config.toml
encoder_arch = "convnext"
model = "image VQ-VAE"
dataset = "drawn small creatures on textured ground"
train_examples = 101725
image_size = 64
crop_scale_min = 1
horizontal_flip = true
translate = 0.06
color_jitter = 0.1
bottleneck = "vq"
downsampling_factor = 8
encoder_isotropic = false
encoder_norm = "layernorm"
encoder_activation = "swiglu"
encoder_layer_scale_init = 0.1
encoder_moe = "top_k"
encoder_drop_path = 0.15
encoder_num_experts = 8
encoder_moe_every = 1
encoder_expert_mlp_ratio = 0.25
encoder_experts_per_token = 2
encoder_shared_expert = false
encoder_patch_size = [4, 4]
encoder_conv_stem = false
encoder_depths = [6, 6]
encoder_widths = [64, 128]
encoder_kernel_size = 7
loss = "mse"
latent_channels = 4
decoder_norm = "instancenorm"
decoder_activation = "silu"
decoder_widths = [48, 48, 96, 192]
decoder_blocks_per_level = 2
decoder_block = "plain"
decoder_attention = false
decoder_upsampling = "nearest_conv"
codebook_size = 256
optimizer = "adamw"
lr = 0.0015
beta1 = 0.9
beta2 = 0.999
eps = 1e-06
grad_clip = 0.5
gradient_centralization = true
steps = 7000
batch_size = 256
epochs = 17.6
lr_schedule = "cosine"
final_lr_fraction = 0.05
warmup_steps = 350
weight_decay = 0.3
Rows from block 7 of the encoder of a small image VQ-VAE, named by matrix and row number. Rows with one number within an expert belong to one neuron, the router's apart. Each number is 128 + 24 x the weight over its row's rms, rounded and kept within 0 to 255. All counts start at 0.
Before each expert's rows are labels from the 100 images, of 14848, where the router gives the expert most weight on average: "strongest on" is what is common among them. Only what is clearly more common there than usual is listed. The data: drawn small creatures on textured ground. In brackets: how many of the 100.
# router: router (encoder.blocks.7.mlp.router.weight, 8x128), inputs 0-63
# gate: expert gate (encoder.blocks.7.mlp.gate, 8x32x128), inputs 0-63
# up: expert up (encoder.blocks.7.mlp.up, 8x32x128), inputs 0-63
# down: expert down (encoder.blocks.7.mlp.down, 8x128x32, transposed), outputs 0-63

# expert 0
strongest on: butterfly (74); large (65); red (40); colour: brown (32)
router.0 [174 134 159 157 121 107  96 140 127 148 154 110 130 111 109  93  92 112 164 108 104 134 128 104 122 138 109 114 125 112 134  97 129 149 129 135  84 102  89 135 133 128 140 127 151 123 170 116 149 115 179 116 129 127 140  92 129 104  61 125 129  73 106 115]
gate.0 [129 121 123 147 140 118 119  67 140 118 137 125 114 197 112 127 140 161 127 166 136 112 147 122 114  98 154 132 131 112 110 107 140 105 109  91 138  95 141 103 118 166 116 114  98 139 143 147 112  82  98 126 110 134 129 112 104 154 118 143 134 185 161 169]
up.0 [119 154 116 118  86 129 127  89 128 116 163 134 176 100 121 100 145 117  89 112 168 146  81 164 109 131  87 126 103 165 129 139 117 145 144 131 157 129 173 113 121  98 170 148 127 167  65 129 122 162 116 118 112 105  83 110 142 123 151 110 170 127 110 102]
down.0 [ 99 146 133 134 143 141  87 168 113 105 142 100 122 148 134 123 135 134 132 107 157 147 162  74 150 122 147 130 115 152 134 130 118 137 130 135 171  88 118 136 147 167 127 110 144 117 157  92 141 118 117 117 149 140 114 179 170 124 131  82  99 115 141 132]
gate.1 [119  80 124 172 162 131 124 127 112 148 120 131 103 139 108  99  96 138 139 142 124 128 152 109 125 125 153  90 110 109 110  69 134 110 120 150 110 123 125 164 168 107 121 103 109 161 139 115 135 157 158  96 160 178 126 172 154  97 136 122 139 137 127 160]
up.1 [123 125 161 167 128 145 122 139 130 129 135 136 113 109 111 101 149 150 150 102 127 161 154 141 131 114 124 104 104 152 136 159 111 103 115 149 143 156 149  93 170 108 151 122 157 107 107 149 124 147 123 151 151 109 124 110 166  93 138 143  95 154 140 129]
down.1 [164 139 151 168 146  93 134 153  86 114 125 112  99 220 109 133 148 126 111 131 162 152 176 126 146 177 122 199 127 150 125 140 132 153 126 174  92 150 133 127 144 169 104 125 129 139 132 110 126  98 129 132 115 123 113 135 110 138 111 166 128 118 134 131]
gate.2 [160 140 138  86 146 103 104 152 119 144 112 120 128 110 174 108  98 135 161 114  77 124 168 114 138 120 134 129 132 110 128 161 122  92 110 141 111  96 109 151 156 130 113 127 109 135 144  96 118 135 124 137 166 138 141 158 158 134 113 134 113 101 163 101]
up.2 [159 102 129 110 150 118 149 114 113 155  89 113 128  76 139  97 127 174 131 132  91 108 194 118 141 101 137 118 145 165 129 190 110 110 114 128 109 107 124 154 180  97 146 137 111 109 128 102 128 143 147 119 160 168 124 192 152 103 137 144 115  93 160 113]
down.2 [108 122 149 133 148 166  87 131 106 153 150 134 136 132 141 101 152  90 147 135 149 142 121 155 151 132 134 119 147 125  77 129 164 100 116 106 168 124 137 141 132 121 116 100 133 159 149  72 129 101 138 111 146 130 141 157 158 104 154  63  97 132 130  95]

# expert 6
strongest on: large (96); butterfly (67); blue (30)
router.6 [159 155 118 130  77 126 103 144 106 151 151 135 133 129 135 138 135 168  90  89  94 167 128 120 126 116 139 136 105 145 124 135  84  91 123 130 122 163 197 118 147 116 172 141 157 125  69 112 113 142 174 132 102 112  83 140 127  72 111 139 156  85 140 123]
gate.0 [ 95 147 124  52 152 117 146 127 127 144 119  92 110 109 138  96 126 135 165 133 111 132 180 135 127 126 141 111 157 176 107 146 130 118 133 112 108 119 127 149 155 135 103 155 132 152 126 121 127 128 122 112 108 169 124 155 157 165 161 115  92 112 112 104]
up.0 [171 130 135  70 139 126 122 120 124 154 139  96 128  96 122  86 102 116 189 122  99 154 191 135 159 168 143  99 140 137 113 132 131 112 145 140  89 110 135 140 168 114  89 168 148 144 128 111 118 143 134 144 109 141 121 136 131 152 127 120 127 109 127 123]
down.0 [ 78 104 160 108 134 145 121 120 136  67 137 111 168 132 140 110 128  74 168 110 100 124  81 144 167  80 165 118 123 104 112 141 146 121 121  93 107  98 103 102 103 117 150 102 152 152 116 125 123 134 147 123 163 145 164 147 140 129 114 106  71 125 120 129]
gate.1 [163 140 118 203 129 185 114 127 117 116 134 191 121 175 141  96 135 139 132 120 145 146 102 141 136 111 145 152 112 111 105 115 100 142 123 138 151 117 133 117  80  65 118 124 127 169 146 142 112 111 123 117 140 112 103  90 106 116 116 129 166 124 124 137]
up.1 [ 90 125 148  60 147  93 141 106 158 101 100  79 150 110 118 173 161 134 123 152  99 115 119 147 118 172 113  91 116 155 138 138 158 149 155 137  89 107 109 127 156 147 140 132 115 114 161 140 140 117 139 108 151 133 156 143 175 149 124 108  91 148 116 124]
down.1 [105 116 121 160 136 162 121 126 133 121 170 107 120 132 155 100 118  67 144 104 159 137 100 162 109 130 138 136 139 122 108 129 127 139 142 124 140 101 122 127 166 106 110 103 102 183 128  80 148 138 149 113 152 122 153 143 109 107 119 105  95 121  98 148]
gate.2 [122 114 120 170 134 133 144 164  84 143 112 138 131 139 113 162  91 121 179 117 142 134 114 116 133 126 115 190 125 154 119 117 117 148 113 102  91 155 142 153 104 116 121 121 139 132 159 121 107  95 167 101 127 147 151 101 117 140 130 151 129  90 116 105]
up.2 [145 109 153 138 150  76 121 115 127 127 109 147 141 187 149 125 141 107 162 128 143 102 117 163 129  97 111  73 150 118 123 144 165 136 130  96 180 135 123 121 103 118 143 132 112 125 145 169 134 140  88 166 188 141 133 115  96 127 119 140 135 140 134 144]
down.2 [128 128 188 125 135  91 101 147 101 134 125 127 148 133 136  94 147 125 120 108 128 128 145 138 145 136 167 132 119 111  94 139 150 172 126 156 141 112 124 169 152 104 102  88 118 120 148  98 122 138 137 118 143 131 125 168 180 114 141 115 166 112 130 133]

# expert 4
strongest on: small (53)
router.4 [108 137 136 130 155 121 136 118 149 106 143 108 130 134 129 126  91  99  99 151  84  92 114 144 130 161  87 133 145 116 135 134 166 176 125 135 108 130  84 133  93 139 111 128 129 134 163 125 108 110 125 104 128 106 164 123 129 135 136  94 117 121  80 141]
gate.0 [129 130 115 126 144 181 149 118 107 150 125 105 103 137 113 162 114 101 149 123 108 128 120  86 123 156 118 106 131 128 105 121 140 121 114 137 101 137 104 145 116 156  98  86 107 118 180 128 131 149 140 129 112 154 122 124  98  92 120 138  96 163 132 142]
up.0 [142 126 144 111 120  57 128 127 153 121 128 150 135 100 147 123 148 145 147 127 155 139 144 171 129  68 138 141 129 143 119 110 108 158 168 111 106 115 135 127 151 117 143 164 134 132 164 129 158 124 138 134 138 120 168 121 142 136 110 118 127 127 121 106]
down.0 [161 150  95 132 149 168 113 146 100 123 147 118 123 111 112 102 155 132 124 157 129 110 107 164  61 133 110 154 129  93 146 110 138 145 153 153 147 190 142 107 140 126 121 107 144 134 145 154 144 121 120 153 117  89 126 117 129 138  89 114 162 107 143 113]
gate.1 [142 137 133 149  99 130 131 158 129 126 118 141 158 130  96 113 120 139 129 124  92 139 152 169 104 107  98  95 124 147 143 122 112 108 102 134 167 101 115 104 168 112 178  77 131 114 115 135 128 133 148 105 115 106 105 134 117 108 115 109 163  90  96 129]
up.1 [153 135 149 110 124 108 130 150 112  88 120 102 144 100 125 140 129 121 185  97 130 124 124 169 123 159 113 118 117 157 133 121 124 123 149 135 112 106 139 106 164 106 167 162 163 104 103 139 150 133 114 168 136 109 117 142 121 132  97 111 185 145 132 150]
down.1 [115 115  96 117  95 145 119 131 116 121 140 128 117  92 128 133 116 117 135 134  68 129 113  91 105 122 133 116 107  97 157 101 122 126 147 114 113  92 152 106  95 134 164  90 179 117  90 121  95  87  91 157 107 121 151 110 145 130  95 129 127 108 136 121]
gate.2 [131 122 114 142 170 117 158 166  87 138  99 135 114  84 153 145 103 107 146 129  75 137 154  99 170  90 141 102 112 148 110 135 118 118 120 130  81 124 111 174 111 112 123 101  98 105 144  57 144 131 140 113 142 141 130 113 144 132 139 124 128  94 105  86]
up.2 [131 126 119 143 125 140 134  59 168 139 149 125 129 183 105 136 138 115 113 124 130  99  86 114 132 154 123 137 131 143 125 110 128 145 145 125 157  99 135 120 186 145 107 133 113 140 104 139  71  63 120 122 135 137 116 102 101 133 125 143 145 197 113 150]
down.2 [101 134 121 130  92 139 122 132 146 102  97 110 161  73 136 131 145 143 118 129 107 106 134 137 117 129 155 153 150 122 132 100 104 102 130 109 118 141 137 136 119 121 133 183 105 150  79 188 104 129 105 111 128 159 160 143 107 125 119 143 133 130 132 139]

# expert 3
strongest on: teal (55); green (45); butterfly (42)
router.3 [154 135 103 115 154 108 140 123 157 114 106 125 136 131 126 139 125  94 116 133 168  89 111 109 152 106 140 128 147 114 122 116 159 150 133 114 129 115 113 117  85 133 130 124 101 126 136 103 133 143  88 176 167 148 158 138 171 150 125 139 125 126 131 108]
gate.0 [146 123 134 138 117 167 111 135 141 138 120 183  97 152 123 162  96 141 139  85 173 106 100  80 150 104 167 152 149  96 109 153 105 137 152  91 133  89  94 140  90 135 103 141 100 127 140 116 144 159 113 131 114 165 152 138 113 144  97 119 108 138 131 108]
up.0 [155 132 121 166 114 159 123 129 139 140 128 165 100 119 151 150 111 131 118 106 133 109  72  89 131 130 134 163 118 125 150 164 128 124 102 120 108 121  98 135  84 122 136 117 114 131 140 100 140 138 157 117 122 152 144 114  93 114 136 138 134 112 127 105]
down.0 [155 147 130 132 114 159 160 103 160 151 132 132 141 153 144 157 112 172 130 104  89  90 132 171 103 105 143  90 133 129 128 114 112  95 146 115 113 129 164 117  98 145 143 149  86 126 108 133 129 143 117 148 119 106 133 102 124  96 111 128 125 152 135 149]
gate.1 [136 126 127 148 124 122 134 109 118 133 131 123 130 148 121 133 143 147 107 124 127 132 162 144 108 132 119 161  86 166 129 160 105 161 114 129 124 119 141 134 202 112 134 136 128 107 138 103 110  97 147 112 109 133 119 125 121 111 117 134 124 142 138  89]
up.1 [133 140  99  95 146 127 157 117 129 151 130 157 137 168 156 178 122 136 115 139 134  94  97  90 130  94 152 192 105 132 123 138 134 149 117 123 101 116 109 140 120 126 102 148  95 119 143  84 125 147 140 130 145 155 133 132 152 139 140 118 102 137 148  92]
down.1 [120 110 163 152 143 107 128 116 103 162 143  92 119 144 109 119 141 143 130 119 158 147 128 111 171 141 140 129 128 147 119 134 143 133 100 125 161 119 140 141 140 125 119  95 156 125 142  81 115 141 135 126 153 107 134 165 149  92 139 102 134 109 134 145]
gate.2 [129 116 126 126 160 142 137 125 110 179 123 140 106 152 108 132 127 167 140 143 138 120 126 113 119 107 133  92 154 116 121 123 149 136 138 117  97 124  71 155 107 116  98 151 117  92 153 101 131 109 140 126 123 144 104 121 142 126 139 144 123 116 136 128]
up.2 [130 116 118  93 142  64 162 105 124 132 112 119 124 156 153 100 145 146 121 124  81 130 142 142 127  97 122 165 123 168 139 119 109 125  97 141 108 115 137 151 160 116 142 151 119 130 120 103 117 131 134 110 157 144  89 113 136  99 121 130 148 151 130  96]
down.2 [123 111 133 124 144 146 126 198 108 146 103 157 101 130 124 144 132 134 147 116 121 112  91 114 119  48 117 129 138 158 141 123 161 139 132 121 139 118 125 120 113 125 124 114 143 161 112  66 120 104 119 114 128 112 145 126  90 122  94 153 179 156 143 132]